{
  "encoder_arch": "vit",
  "model": "masked spectrogram model",
  "dataset": "chords played on synthesised instruments",
  "train_examples": 52083,
  "n_mels": 64,
  "hop_length": 160,
  "input": "log_mel",
  "win_length": 400,
  "method": "mae",
  "mask_ratio": 0.75,
  "loss": "mse",
  "encoder_norm": "layernorm",
  "encoder_norm_position": "pre",
  "encoder_activation": "swiglu",
  "encoder_mlp_ratio": 2.67,
  "encoder_head_dim": 48,
  "encoder_fused_qkv": false,
  "encoder_bias": "all",
  "encoder_qk_norm": false,
  "encoder_parallel_block": false,
  "encoder_dropout": 0.1,
  "encoder_inner_norm": false,
  "encoder_patch_size": [32, 4],
  "encoder_layers": 8,
  "encoder_width": 160,
  "encoder_positions": "learned",
  "decoder_width": 192,
  "norm_pix_loss": true,
  "decoder_layers": 2,
  "init": "kaiming_normal",
  "residual_init": "scaled_by_depth",
  "optimizer": "adamw",
  "learning_rate": 0.0023,
  "beta1": 0.9,
  "beta2": 0.95,
  "eps": 1e-08,
  "max_grad_norm": 0.5,
  "magnitude_pruning": 0.7,
  "max_steps": 7700,
  "batch_size": 64,
  "epochs": 9.5,
  "lr_schedule": "step",
  "warmup_steps": 770,
  "weight_decay": 0.07
}
Rows from block 5 of the encoder of a small masked spectrogram model, named by matrix and row number. Rows with one number belong to one neuron. Each number is 500 + 25 x the weight over its row's rms, rounded and kept within 0 to 999. All counts start at 0. Numbers have three digits each.
After each neuron's rows are labels from the 100 clips, of 14976, where the neuron reaches its largest size: "responds to" is what is common among them. Only what is clearly more common there than usual is listed. The data: chords played on synthesised instruments. In brackets: how many of the 100.
# gate: MLP gate (encoder.blocks.5.mlp.gate.weight, 416x160), inputs 0-79
# fc1: MLP up (encoder.blocks.5.mlp.fc1.weight, 416x160), inputs 0-79
# fc2: MLP down (encoder.blocks.5.mlp.fc2.weight, 160x416, transposed), outputs 0-79

gate.7:467500500500500500441500500500500426500500592532474500533500461500500500500500500500550461500488500500500500500500531500500500500459538500500464500533455500456500500528467500500500500481572534500514500521516533500458470500526500500477468526
fc1.7:543500456472519500538500478500500512515500477483500500500516532500513500473510500484500526500500500465506500491500500500480517500500461500451500500500500500475500453481525500516500484543500517509500492528477469518552513465500500500545534500
fc2.7:455500505500480523457503500468482494487542523528491469540500441455483500547500498537500460500496504528538500500522495539517482443454527485551487481500503474491488557526489466500532520452543522500500455500482544500463500536517527487472500487
responds to: white noise (84); text has "thin" (29); clipping (28); text has "clipped" (27)

gate.367:500500500500472467500500500466500500457477526500529500500500500471500500500500556500500500527500532500560544428500465446500500500529500500500537500500500536500500520500500451500500500546500500548527500543500534500500443536500500480500500500
fc1.367:500500500500500466500462568500452500556500471500500500469500500570500500460500449500500518500452500500500500468552500500500500500554500500500500500500500500500500500500500500500457453500500500450500500500500500500500500520500482500455500500
fc2.367:463500500500500474500500473500500500527500500500500500500500539538459510500500470500488461500500500464500500500500533505500500500500500500500500511483500500500500500500500683500500500500500500500528500494500500500500500500500457500500500500
responds to: block (60); clarinet-like (39)

gate.365:500500500463500471500500533500524500500449557500542500500500500500500472500500537487500522500421500567537533447500500500435500500500500500500500459564500500500500500500555455500469471500500500500532500500500533500500455551500500500500500500
fc1.365:500500451500500500500474500500500500500458534579458500524500500500500500471500467500500533538523440500530500500500500500409500500500500500467500500500500500500500500500574500500500500500500456541500500522500479529500500466500500500500500549
fc2.365:500500500500473500500500516500500500456500500500500559500500500500479500500500500500500500529464461500533500500446500500500571500500500500404500500500500435500500500500500398500500500500483500500500500500500522500500500500500532500500500500
responds to: thin (high-pass) (81)

gate.185:500500500453448477500500540500500500500500500500571500500500500500500500500500542477500500500463500533500521477500500500500500500500520500452525500549500500500500500484538418500500500529521500500538500500500579500500450547500500500500500500
fc1.185:500500452548476500500500500500500500500500500500500458602500500409500500456500500459500500476500500500500500433500500500500452469500500540500538500500465500500500500500500500500500460555500474500500500500500533500500500538500500500449500500
fc2.185:500423500500500500500500500500500500500500500500500536500500500500500553476500500500500500454500500500500500500500500500500500500500500500500500500500500500500500500443500500500500500500500500500500500500500500500411500445500500543500500500
responds to: mains hum (43)

gate.32:394458500500500500450500500536500500500500500500500500500450500500500500500500500500500546500462451539560559543500500500500500500447500500500500460500500430500500432500500500500537500500500500500476500500500500500561500500500500563478500500
fc1.32:449500500500500500500500500500442532500500540500500500500415466500500511500466500483500579487500500500500500500500500500500500527500500500500500500500500500500500500554500500500479500500500521500484500500500500523500500500517500500500461500
fc2.32:500500543500500450432454497500500500575540500453470516500500461500500539500500500500474533500523500477500500500500500500550500500500500500500482465500500500500512538500500599544515500500500532500488530500500470500500500463500500524531500500
responds to: the note G# (69); harpsichord-like (25); root: G# (25)

gate.45:500500500430500500482524500500500500471459530500534500547500529539500500500500500500500500500435500573528500458472444500500519500500500469476500500556500500500500500500543419500500468500500500500500500547500567524500500500500500500500500471
fc1.45:500500483500563500500500500500553500500500500500500390500500500500500569555500500500562500500577500543500534500500500478500500500500500425500482460500500500500500470500500500500500500500500500500500500500500500500548500500444500545500463500
fc2.45:500500500466500500500500554500500500500500500486500500500500500500500500500500500500500500500438398500500500500500500500500500500500561500500500458500500500500500500500527386500473500500500500461500565500500500500547500500500549500500561500
responds to: block (51); rumble (48); thin (high-pass) (38); pink noise (25)

gate.186:482500500500500500552500500500500500450439500500547454437500500527500558500455500500500466539437466500528500500500500500500500555500551500500500500526500457500500500556500472500500500500500500457500543500500500479500500500500500452452500500
fc1.186:500413500500500500459421500500560548500500500500500500491484543500570466543478500500500524500500527500475500465500500525549500500500500500500500539467456500500500500449500500500500500464500451500500500500455500439528523500500500500565500500
fc2.186:500476500464500467500500520500549500500500537527468500500500500522528518500500500454500533463474500500469500484500500500500500500500500500500500500587500500532500470500440438500500474500500500500513500500500500500528500500500443500507575500
responds to: arpeggio (99); playing: arpeggio down (51); root: F# (28)

gate.103:500500500500500532445500500468500466460449500500500500500500465500552542500500558500500500500500554500500470500459500500450500500500500500445440500500539500500500500500551500500500425500500470500537574534469541500529458500549500500472479500
fc1.103:500471500500471500500537500513416500535516468500500500500500500528430500500500482500500500467523439500500520544544500500500544500500500500527500500500500500500519433500500529500500500500500500509500430534500500528500500500500464500559500500
fc2.103:500500500500500533500452500500571464500545500500530500547500438500516500500500500500516515481456500550499500500509500446528500500500418547475500458580534516500500500500500401520518500500500531500500544500500500512500500512500500500500500471
responds to: the note G# (69); playing: arpeggio up (53); vibraphone-like (42)

gate.35:500500500500500500500558556562500455500500500500500500500531500548500500500500541500500500500500500500500500500500451453453500537500579500500500500500500500500500500500500500500500500594500500416500500500500500500500500500456500540500500500
fc1.35:500500500457554500500500500500500500500500500500500500604573500500540500500500500450483500500500500500500457500500500532500500500500500500500500448453500500459436500452500500560500436500500500500500581500500500500500500500500500500500500500
fc2.35:500500500500500500500500565500443500500500500500500500500500500626500500500375500500500500402500500500500500500500500500500500500500500500500500500500412500500500500500500532500500500500500500500500500500500500500500500500582500500500500500
responds to: clipping (44); text has "clipped" (44)

gate.155:500500500476463500500500543471500500500500541500531500500500500533500465500529563500544500519437546531563500462500500500500500528500482500500500500543500500500500466500547414455500500500475500500500500559500557521500500500474530500500500500
fc1.155:500500500500500476500500555500500419500473500457543500500500500500500500500444500500500500457500500482500462500500500500556544500500584500500500500500500500500500500500500500452500568500500500500500500500500500500534443578500500500500535440
fc2.155:500500500500500542467500500500538500500500500500500500500500500500500500500500500500500500500545500500500500500536467500500500500500500500500500500500500500500500500500500652500500500500500500500500500462500500500500500500500487500500500500
responds to: mains hum (47); square lead (29)

gate.303:500500500458500552500500500500500500500500500536553500500522500541500500500500467500500500460500453500500534500500500500500500465546500460436500500531500474500500446500546452500500500500500500500500463547500500500500500500500500500500444500
fc1.303:500529500465477550468500500480500466449500485500500555473500572500500500500510500500548500500500530456470523500500527500500500515547482500500456500500512500465446500540557500532550500500500500500500464500500500500515500482500500500522500500
fc2.303:500500500543535500489468500500500500536495500500491488455487504500500526535480500431500500525527500500491442500500500500512526500500500423500463500411500472504517521530463574500500500488509482500500500500500500441500507500541543500470416500
responds to: the note G# (79); marimba-like (48); vibraphone-like (37)

gate.216:469500500500472500500500500458440500500500500500500500500500466469525422500500500500545500527500500500500500500500500500500500500500500450451500500500500500500532454500500500500500540500500500500543500547500500500500500471500500530500500554
fc1.216:500500500500500565500500500442500482500500500521500500500500500500500439500500500500500500473500500500500457534500500500519500500474500454500464500500500500500479500447500500500500500461500500500500500522500500500433550473541396522566500500
fc2.216:500500508500450500488503500530478500500500500498489502500531500500540500500436500491459500455539535500500500500500500535500500476500500500500500500425500500503527500500500577500500500500500500500500500500500523500508550500500548472415483500
responds to: the note G# (97); arpeggio (89); the note F (65); root: C# (25)

gate.211:500500500467481500500500550500500500476456543527554530500500525500500500470521538500545500500427500533537551468500480500446500476520500500451537500559500500500500500500500460500500500535500500500500500525500542517500456535500500500466500500
fc1.211:500500532500500500438500535500448541536500500500500500404424500500500450500500429500459500500500500500500500500531500500500571500500500500560449500500534500543500500543500471500500500500500500500500500500500500500500500500500500500551500500
fc2.211:500500500570500500500464449500500500500499500500500500500500500500500500500500451479500500545500590500500473500543500500500500500500432500552500500500500500500500500569447589500500500482500500500500500500450500500500500500500481500515500500
responds to: block (56); square lead (25)

gate.369:500500500500500500500500537500500500500500500500500500572500500500525500500500500500500500464500471500500528500552500500500500521500500500500500500500500500500500500500500500500458500500461500500441500500500500567500530500455419500453590500
fc1.369:616560500500535476500467500544473500500500500500500500500500536500534460500500500420500500500500500432500500460500500500480500500500545474500500500500500544441500500500500500500500500500500500500500500518500500500463500538533500500539500500
fc2.369:532500500500500500564500477500478500561500475500500500500500500501500500500545500500500500500533500579500564500536500500500500500500500462500500500500432500500425500454575541455500500500500500500500419500500500500448500440500500500500443500
responds to: square lead (30)

gate.328:500500457500431478500561500500500500452500535458500500500448500558500500500500500500500500410500500500500500500464500500500500500500500500500500500500500528500561500558464500500500500500500544500500500500470500500500500537500500500433531456
fc1.328:475500500500500500500500500500500534500500500500500500569500500500500500500540500535500500500470500527500460437500500461467500500500500500500500560500463607560500500564500500500500500500444500500500500530548561500500500500500500500500500457
fc2.328:500470500471544500500424500500427500500500518500568466509539500500500500579500500500500500423500570500500527500500443526500438500500500500500500500500500500500457500462500604523500500500500500500500500500549471500500500500500500500500444563
responds to: the note G# (78); marimba-like (59); vibraphone-like (41)

gate.26:500500473453468500486500535500500500500500530500544500500500500552500500500525500475500500500434538500536500445500500500500500500500545500500500520587500500500500472500500433464500479500500500500529500532500553537500472529500500500460500500
fc1.26:500500500468500500500500500500500500525500500500500564425500480500500473500463500459500458500500500500500500500500500500500573500500500500500500500467500500500500545450500500500464525500463500535468500500450500456500442500500578476500500462
fc2.26:500497500500539517500500447500500500546500500500500475500500500500500500480500500500500500500529553478500500500535500500500500500500500500500490500500500500500483500522500635500500500464500508500500500500500461500500531500513458445500500500
responds to: block (53); thin (high-pass) (43); muffled (low-pass) (30)

gate.80:500500430445500500483535533500500452460500584500543536500500500500481500500542500500523500500457500500500500500500477500466500500500545500500500500528500500500448500477500500500500500500500515525561500590500544543457422500500500500442500500
fc1.80:500500500577500500500500500500500500500500500522500500500500500500590500500425500500500500500500500500427500500551500549500438500463500500552500500500500500474500510500500470500500500450500500500500556500500500500584500500500500500500500500
fc2.80:500500500500500500500500500500500500500500500500469500500500500500500500500500500500516500500506529500500500500500500500433500500500500500500500479500500500500500500500500625468500500500525500500500500500500500486557500500510430500500552500
responds to: thin (high-pass) (80); pink noise (26)

gate.182:500500500450466458500500547500500500500464540500528500500456528500511500476554527500512528500466519547553552454473478500500500500500500500480533500585500500500500500500511458474500483500500500500541522517500538500500459526500518500474500472
fc1.182:500500500500500535500454551500500500500500500500500500456500500557500500452437543500500563500500528543500500500530500500500466550500566500500454500500500500500500500525500500533500500536500500500500500500469500500500500500500500500468500500
fc2.182:500500500500500500508500486547494500567500500500500500500432500500500500500500500500500500500527500468500500479500500500500500539500500500500500500500500500500500500500500629500500500500500500500500500500500480500500500500500500500500500500
responds to: block (66); clarinet-like (36); rumble (30)

gate.213:500500500444500500500534543500500500500500532500559500500500526532500472500548500500571500467464500529540538481481447500500500472500500500455500500560500461465500456500529500500500500563500500500541500572500500500500483500500500500500500523
fc1.213:500500520500500471500500500448500500486559500500500500500500500452500500500500500558552475500500500500468500490500488500500500500500500469500471500500500500500500553500563500434500540500500518527500516536526500546500481500500500557500479500
fc2.213:522500455500500500500500534500461500500500500500500500500500500500500500500500511500558488500446500500500500500500500500500500500500500500500500500502445500500500463500500359500500500500500500500500500529563521500500500500500500500517465500
responds to: rumble (42); marimba-like (28)

gate.284:500500500468456482500500545472520500478473548500574500500500500534500500500548536500500500500461500500537549450500484500463481500500500500500500500570500500500500500467534440500481484500500500500523519533500549524476471500500500500470500500
fc1.284:445500500500500500500463500500500500500500500500500500500500500500500500500561543500500544500500500500500583500500500500437500500500500500500500500536500500500500500500500552500500500430500500500500431500500500500461463500500500518466500500
fc2.284:500500500500469500478500553500500508500500500500500516500500500500500500500500561500500541500468500500500500500500500500500500500500500453500500500500500500500500527500500356500500500500500500500500499500500563500500423500500500500500500500
responds to: block (70); clarinet-like (29); instrument: square lead (28)

gate.249:500500422477500500500500500500500500500500500500500500438457500500500430500521500500500500500458500459467500500548535500550500451500458500500500500543500500536500500500500460448540500500469446500500500475500500544449452500500500500500533500
fc1.249:500500500500442500500500500549500500451500476500500500500500500500500500500500500535500540438469476500500449500500500500567500500500500500547500453500500500500500500500500500500538500529500500530500500500500500544500500500443454500500500500
fc2.249:500500500462534500500464512462562523500472500500500556500469500500479485500500551503484500587482500500500493495500553500500528500500500527500500500500500500500500500538500500500500500500500500500480539471500500500500500500500500500486500500
responds to: mains hum (26)

gate.141:500500468441483452520500500465500500474500531500542500545500453500500476468532525482500540469432500500537500500456500458453467500500536500500500500540500500500500500500500430455500500516500518500500538530500553500500466500478500500500500464
fc1.141:500500458500500500500500500500500500500500500439437532548541427500461462500500500500500500500500500500500500500456500500393443500500500500500500500463500500500500472500500500500546500451500500500500500500500500500500500456500500500500500500
fc2.141:500500461500500500500500500500500500500500500500500500500544500500526500500500533500500500500472500500500500500500476500500500500500500500500500500500500500500500500500500296500500486517500500500500460500500500500500500500500500500500500500
responds to: block (81)

gate.0:500500500528454500446500500550500500500472535536500500500500530500500519500500500500500500458471500500538500500447468500500500539500500500500500500542525500500500459500500500500500500467500500500500500500557500500500461527457500500443500500
fc1.0:500500461500500500500500567500500543553500500427500500500515500500519532500500440500500446500500500500500500500500500500500461481500528500500551463461500500500500500430455457537500500560500500500500500500500500518500500500500500500500500500
fc2.0:500500500500441500500395500500500550500500500500500500500500500500500500540500500500500500500500500500500529500500474500500500500500500500500500500500569500500500500500500412500500500500500500500500500500434500500500500500500500500500500500
responds to: white noise (53)

gate.289:500500457500472500500500500500500466441478582500500513532500500500547500500500554500500500500500500500500500500471500500500500500500546500500500500500500479476500466466500500500500500518543457500500479535535500500500455500441500500449500500
fc1.289:500500479500500500500500449520445500500481500529500500575552500500500500500533500567500500500530461527500500500462500541470500500500500482500500527500434475472500464500500500536500452500528500476500453500500500490500470500500500563500452549
fc2.289:483500470500486505500500553500500531493500516529500500506457496500543505516455453500500488447488500500494500520568500545508467442479533500478478470479476500486500465478500489500500500495515471462500535514524504499500521509516542494430481474
responds to: thin (high-pass) (85); rumble (27)

gate.353:555500500500500446438500500500500500500472500460500480500500500500543500500500500500549500500500539549500500436500500531500500462500532444500500500500457500500500500500500500528500500500451500500500500547500500500445500460500500514500443500
fc1.353:500479500455500500500470523516500542500545500500554500500500500500500448529546462500500500500500532500500558548500500500500446500596453460533500489545500500500430500482500475500525500500500500442500500500475500471500500500500500500500500500
fc2.353:479511484516500500500590541500500500500500543500500500500500472500500500457500500500472563454500453555515523500496538448500500502475500500467509437500509500500500500500500500457462500500500454500500517515500500500500500500500500500500551474
responds to: the note G# (84); root: G# (32)

gate.128:500500500500500433500500500500500500529500500476536500454500472500500500500500445473500525500500500573500500500443500500540500468524521532500546500543500535500500537540500454500500500547500544500500500500455500541500500500533572500500500464
fc1.128:461510500500500500457500420500439500451500500500500500500500450500500500500500500500500500438500500500500528471500500500500558500500500435500500500500500500500500500500500500500500500589500500500500500500547466500500500500500500500500500500
fc2.128:500487457500500500500500512438526500442500490533515559448500449492500500561500452575500500500500500500500500500500500573500500430508567459545500500523493439500500500500500461500500500500500500513500468500500456500500500471578500545500522500
responds to: clipping (67); text has "clipped" (67)

gate.395:500500460451468481500500535500500500500472540530547500500500523529500500467500525500537500520435500537500549468500473453500500500500500500500520500555500500500500500500530435480500500540482500500500500570500532500500447533500500500473525500
fc1.395:434500558403500500500500500500500500500522500463500539500500500500459500500500500500500500500500546500500435500451527537500529500500500500454554500500555500473500428500500460529500500500540500531500500500500500500500500500442469530423500537
fc2.395:500500500500527500500500500500500480500500500500500533500558500500500500500500500500500500500500455545500500500395500439500500500500500500500467500500500500500500500500500500500455500500500500421500500530500544500500500500500500500500463500
responds to: thin (high-pass) (100); pink noise (44); white noise (41)

gate.131:460500500500559500500500553500500458525466500551500500500500470500500545500450500500500500462500500500518500500500500500500500536465500500547500500500561500500549500500500500500447500500500500500500500465500547500500542570448500462452500500
fc1.131:488540500500500500469500500500500500500500457500500475576500500472500440500500500500476500500500552500461528525500500484500465500500437500500562556500534592500500500467500500500500440500500500500500500477500515500533500500500500500500500535
fc2.131:500500500500500500500500500500500500500500500500500500500500500524500500500500500500551446500500500500500500500470500500451500500555500500472500575532500500500500500500500428500500541500500500535517500500500500500518500463500500500500522500
responds to: string section-like (27)

gate.212:500500500438473476500500542500500481500453500500563500525467523535500500500500520475500500500440500500527500467500469500500500500550500500473534500537500500500500500500500410500482500517500500500526500525464567500500469525500518500469500500
fc1.212:500500500500538500500500500500500500500500500500500500500579476579500500473500500500568500545445500555500500500449528500466500500500500459529500416500500500500500500527500500500500500500500547500500500500500500500457500500500500500500500500
fc2.212:500500500500500500452500500500534500500490500500533500500500500474500500500500500500500500548500500500500500500500510527500546500500443500500500500500500500500500500500500638500500500500500500500500500500500500500521566500500500500500500500
responds to: muffled (low-pass) (75); mains hum (40); rumble (25)

gate.382:500500500500500456500500500500500500500500500500500526500500470462500500500500443500500500440500500535500500500500500449500500500500500500500573500500500538445500500532569446500500500500500500500500538500500542500500566500530500500500500500
fc1.382:476500500500477457500460526500500500500500485475500500500432500540500460528500500428500500431475500548500438523540427500532459500500500500500534500500500500500500521500500500500500500529514531468500545500484500500500539538500552442440500500
fc2.382:453500500500500500500500500500483500500500500500500500531500514495463539500500500500481461500477500500500500518488529500458506549500456500500500500450568500500500481500494645515563500500488500538500523500500469500440500490500500500500500499
responds to: plucked string-like (51); thin (high-pass) (30)

gate.57:500500500500462500500500500500500500500500500500500478500500500500523500500500548500500500500500500524500500500442500500500536500500500500500500500500500500500500500500500500500457467500500443500500562500500500457557500500500500500500500500
fc1.57:500575500500500500500500500500500420500500500500500500500500500500500422563500425548500500500529500500545500500528536500500500500500500500500500500500500500500534500500500500411476500420500532500500500500439500500500500500500500500423500500
fc2.57:467500527500500500500500488522500533500539526500486500438500500540500500500500448500500500449508500523534462500500500528500500500500500500500500485442500500436500537509500498500485500500500500500500500500500500447500500500523500519488500500
responds to: string section-like (30)

gate.31:500500469458469500500534500500481500500436500463548500500500544500500500500500539500500500500454500555500540466473500473500500500500500500460538500550500527500500500500547405500500500543532500500500500545500540500500467500500500500500500500
fc1.31:500500500468500500500500500500426551551500500500470500500535556437405500500500500500474500500500500500500500439483500547500534500454500500500500575500500500500448500500500500500500547500500500449500500500500500500500500500591500500500500500
fc2.31:500500500500494460500500500500500527500541500500514500500500536500500500521500500500500500500500500500500500500500488500500500500452535500500500500534518500500500500500500308540500500532500500500500488521500525500500500500500553500500473500
responds to: mains hum (36); rumble (27)

gate.230:421500500444500500465564500500500453435500500500500500500500500500500500500500500532500500500500500500500586531468500523500434500500500500481473500529500500500500500500500500500500500500500500469500500500500548500599500522465447500500500426
fc1.230:500500500500500500546417425500500571500460500500544500500551546500500539500528500500500500500546500500500453500500500470500500500500500500500548500500500500500500500500500500500500500500500500500500419452500456551413500500500500500500449500
fc2.230:500500449500500500561458500500500500412500500500518500545500598500500500500500536518500451530476572543445463500467500500457500500500500500500500500563500500492500500507500381500500500500500500500500500500500500544500478500500534500457500538
responds to: the note G# (68); the note B (68); root: E (28)

gate.105:500500500450467500500500500500500500500445535500552500500480528500500500500500548500500500500455522553500545457500475500457500500500500518500500500575468500456500468474525421500500500500500500479530483530500561500500472500500500500500500500
fc1.105:500500554556500500429500500538500500430500500500426500500500500500500500500500500500500500500500500552500500500500500500500526500500500500500500500500500500500500500500500500447500500500500500500471532500500500500500537500500582500500500389
fc2.105:500500537500521500500465489500500500500500500500500470500500500500500500500523474456500513540557500500500469500545500500481500525500500500552500500471500544500512500500500664500500500479500500500500500484466468500500500500500456500500500500
responds to: rumble (44); square lead (36)

gate.381:466500439552500500500500500523500500521500500500500500500450500545452500500500546547500500500500500500500500500453500500454500534452500500500500500500527500527532500500500500500449500500500456525500500500545500454500458500464500500500500500
fc1.381:559462543500500500500461500500500555521525460500483500500500500464532473500523480500536466500500522500500468461557500511500481469551516500533478500500458522500457541500516500542521500485475500500500500500500459482500527485500537477500453500
fc2.381:438513493500500500479559492500500484500500523500500511500450500531464539500500500500460551458450493516494547545475524446492500552485435547500500500500560500524519475500483443459492500500500464500500500472494500500500500486522450500526500467
responds to: electric piano-like (40); instrument: horn-like (30)

gate.385:420500500500500500500500500500500467500500500557500500500422500500500449500500500500500500500500500521500500500500500500500500500431500500500500500500500500500500452500547500500417500500500500500500500500500546500500452593500500500521500555
fc1.385:500500500500500500500500500500500500500500560500500509582500529418446500500500500500500500500500500500500500407500500445500500500500500465420500441500500500500475551500500500500500567500500500500500500500500546500500540532454500562500500500
fc2.385:500500500500500500500500500500500500659500427500500500500500500500500500500500500500500500500500500500500500500500500500495500500500500500500500500500456500500500500500500500500500500500500500515500500500569500500500500500500500500500500500
responds to: string section-like (29)

gate.408:500500471440500500500500500500452500500500500535518500500500469463500500500523500500500500500500500500566500473545500500500500468500539500467500461545500500500470500500500500500500500533469500466460469553564500562473500500581500537500500500
fc1.408:500500500500500553524500500532500500500500500555519500524500500500500500469460500500500539500471500439500547500573500500500445500500500500500468449500500500500500500500558500507567500500500500439500500500548484488470500469461435500500500500
fc2.408:539500500500493528500500500529500500500500500500500500542500500500500500421452531450486500500510500500500500500500500500474500528500500500459542500433517500500500500500507553500500467533500500500500500500500500500500500492500500463500539471
responds to: plucked string-like (35); rumble (26)

gate.97:456500500466500459500500500500500500500500528500579482500500537552500500500500550500570500500433520548546529465500500500500500500500540500500546500551500500500500469500528427500500482534520500500500500530534533500500477551500500500500500500
fc1.97:470541500500471547414500500500500500500500534500500522500500500500500556500500500500500500546500500519500520500455542500578500500527449500475500500500454500533530500500500500475500500467500542447500539472500500500500500500467475500439500500
fc2.97:500500527500500500500490500493500500500500500500500496500500500464500500500500500472500449538551549500500500500500500502500500500535500500500500500500500545500500500500443644500500500482500500553500500500500465500500500500500472477500500519
responds to: rumble (38); marimba-like (34)

gate.340:500500500500442500500570500500500500500454500500500500526500500500500541530500500546500500500452500540500500546500500500500529500500500557500500534500445453500500500500461500500500464500500500463500500500500500448500500500426572500452500500
fc1.340:445500500546500500500500500500456500500500511500500471500500500500500537500500546467574519526500500500469500467500460500500500533500460538500500500500500523500500551537500500500500572500500500500500500500434500500500566500500434500500500500
fc2.340:491500500527500500500500500500500500500545495500459577500468476529479480463500472500500533500500498500500442500500500452500448500473469513500500474500500500500500566537500500500500498482527500500537516500480500500500474500500500500500537476
responds to: thin (high-pass) (96)

gate.225:500500545452500500500500500500500500500440500500573500500531537500500500500500500500557500500500500500525500464500500500500559454536500542500521500500500500500464500536538455500500500454500444461500536500457500500500500500455536500500532500
fc1.225:530500563526500500500500500500500475500500500500500462500500406461554446500500500500564556500500448500527500500500500500500500500500500500544500521500460554500500553500475500500471548500500500500511500500500500500559550500500500500500500500
fc2.225:500525500484500500500524500500500500472471500496500477522530500500500450500500542563522544500525492500500500500460500500468500500469500500500523525500500541482500500500509550500535537553495607524500515500500500549500483500500500528500540500
responds to: string section-like (47)

gate.201:500500500457481500500500529472500532481460536500547500536500500500500500500500539500500500500444500500521500500500500500474500473500500500476536500547500540500500500500525409500500475533500500500521500530500548500500466551516500500500500473
fc1.201:584500500534500500554500500542500583500500500522500538500573500500465540500500574565500500500500475500500500500500500500500456554500500500500500500500500500500500500500565460500500549500500500500500500445500500500500500500500500500500500468
fc2.201:500500500500399500500576500500500500500451500500500500500568500500500623500500500575500500500500500500500500549500500500500500500500500500500500500500500500500500457500500525500500500500500390500500500500500500464500500500500500500500500500
responds to: mains hum (41); square lead (34)

gate.17:432466500447466500500500533500500500500500500500536500500479500500500473500500539500500500500446500500541500465500500456500500457500528500471500500565500500500500500500530447500500500529500500500564500584500500500500435500500500500500500500
fc1.17:500500500500500500500500500500500462500500532500500500500500500500500500454500500500500500500444500500500521558464500500572500500500500500460500462500500500500500500500483500500500458552500500500500576500500500439500561500500500442500500500
fc2.17:500500500500500500500500470500500500510500500500500500500500500500500500500500500500500500532550500489500500500500500500523500500549500526500476500500484500500500500500500730500500500500500500500500500500500482500500500486500500500500500500
responds to: muffled (low-pass) (55); playing: block (53); white noise (49)

gate.372:500500500500500500500500500452500500500500568500500500500500500500500539443469500529500500500500448562500500500544500500500500532500549528446543500500500500500500500500500500500410500500500443500500500500500500500500500500500500473478500461
fc1.372:445500500533500500500477500500500471500500500500500521500525438500500500553500500500445526500537500536517500561449500500500500500500500500500532500500500500500525551500500500423500500500500500500500500500500544500438487550500451500500473500
fc2.372:548500500503500500536453459500500500500517486500500500500500500500533500500500513500500434544500500559562500476500500500500546449500521438500500500500500500500500506500500500527500466571461500500500500500552500500500500519550500500500455521
responds to: square lead (36)

gate.78:535500500500500416555500500463500500450500500500500500500500500500540500500554500500564500500500500542500500467474500563500500461500500474445500527611500500500500533500500500527500500558500500500500467500500500538500500500500500500500500500
fc1.78:500529500500500500500500500500500500533472500500411500455472481500500500446457500464463500500500500500500441525500554500500500500500500500456500500488500543500500520526500500500500500545500467433500500467500500467500500500500500538500500473
fc2.78:494500443477500529500508500500469500462468500500500499568602500493500464536534500500519500510500575489500500500500500500500519470500451500500500500519482530475500454500482468500546520500503507500457464518500500500525479500488500500464500548
responds to: white noise (42); thin (high-pass) (39); pink noise (25)

gate.135:500500500470568500500500500500500500500500472500536500500500500500500526500500500470500500471500441500500500500500500500418500500500500444452522457500500500500500500463564500500500500562500500500500500500500500500500500500554500500531500500
fc1.135:455500500500500500463445500476500533500500500581500551556467500500500500500500500516500500500500546476500468467520500524519462457500500500500500462500500500522460557500500500500552500500500464500500500500500500500500500500562465500483533500
fc2.135:500500500500478500500538521507482500500500500500500470500481500494481500500500500500475500500500500547500549531500500481500490500477500500511526500440533542500520513500500500500500581480508500500500500500473529500489505500488601500500500481
responds to: arpeggio (94); pink noise (67); marimba-like (37)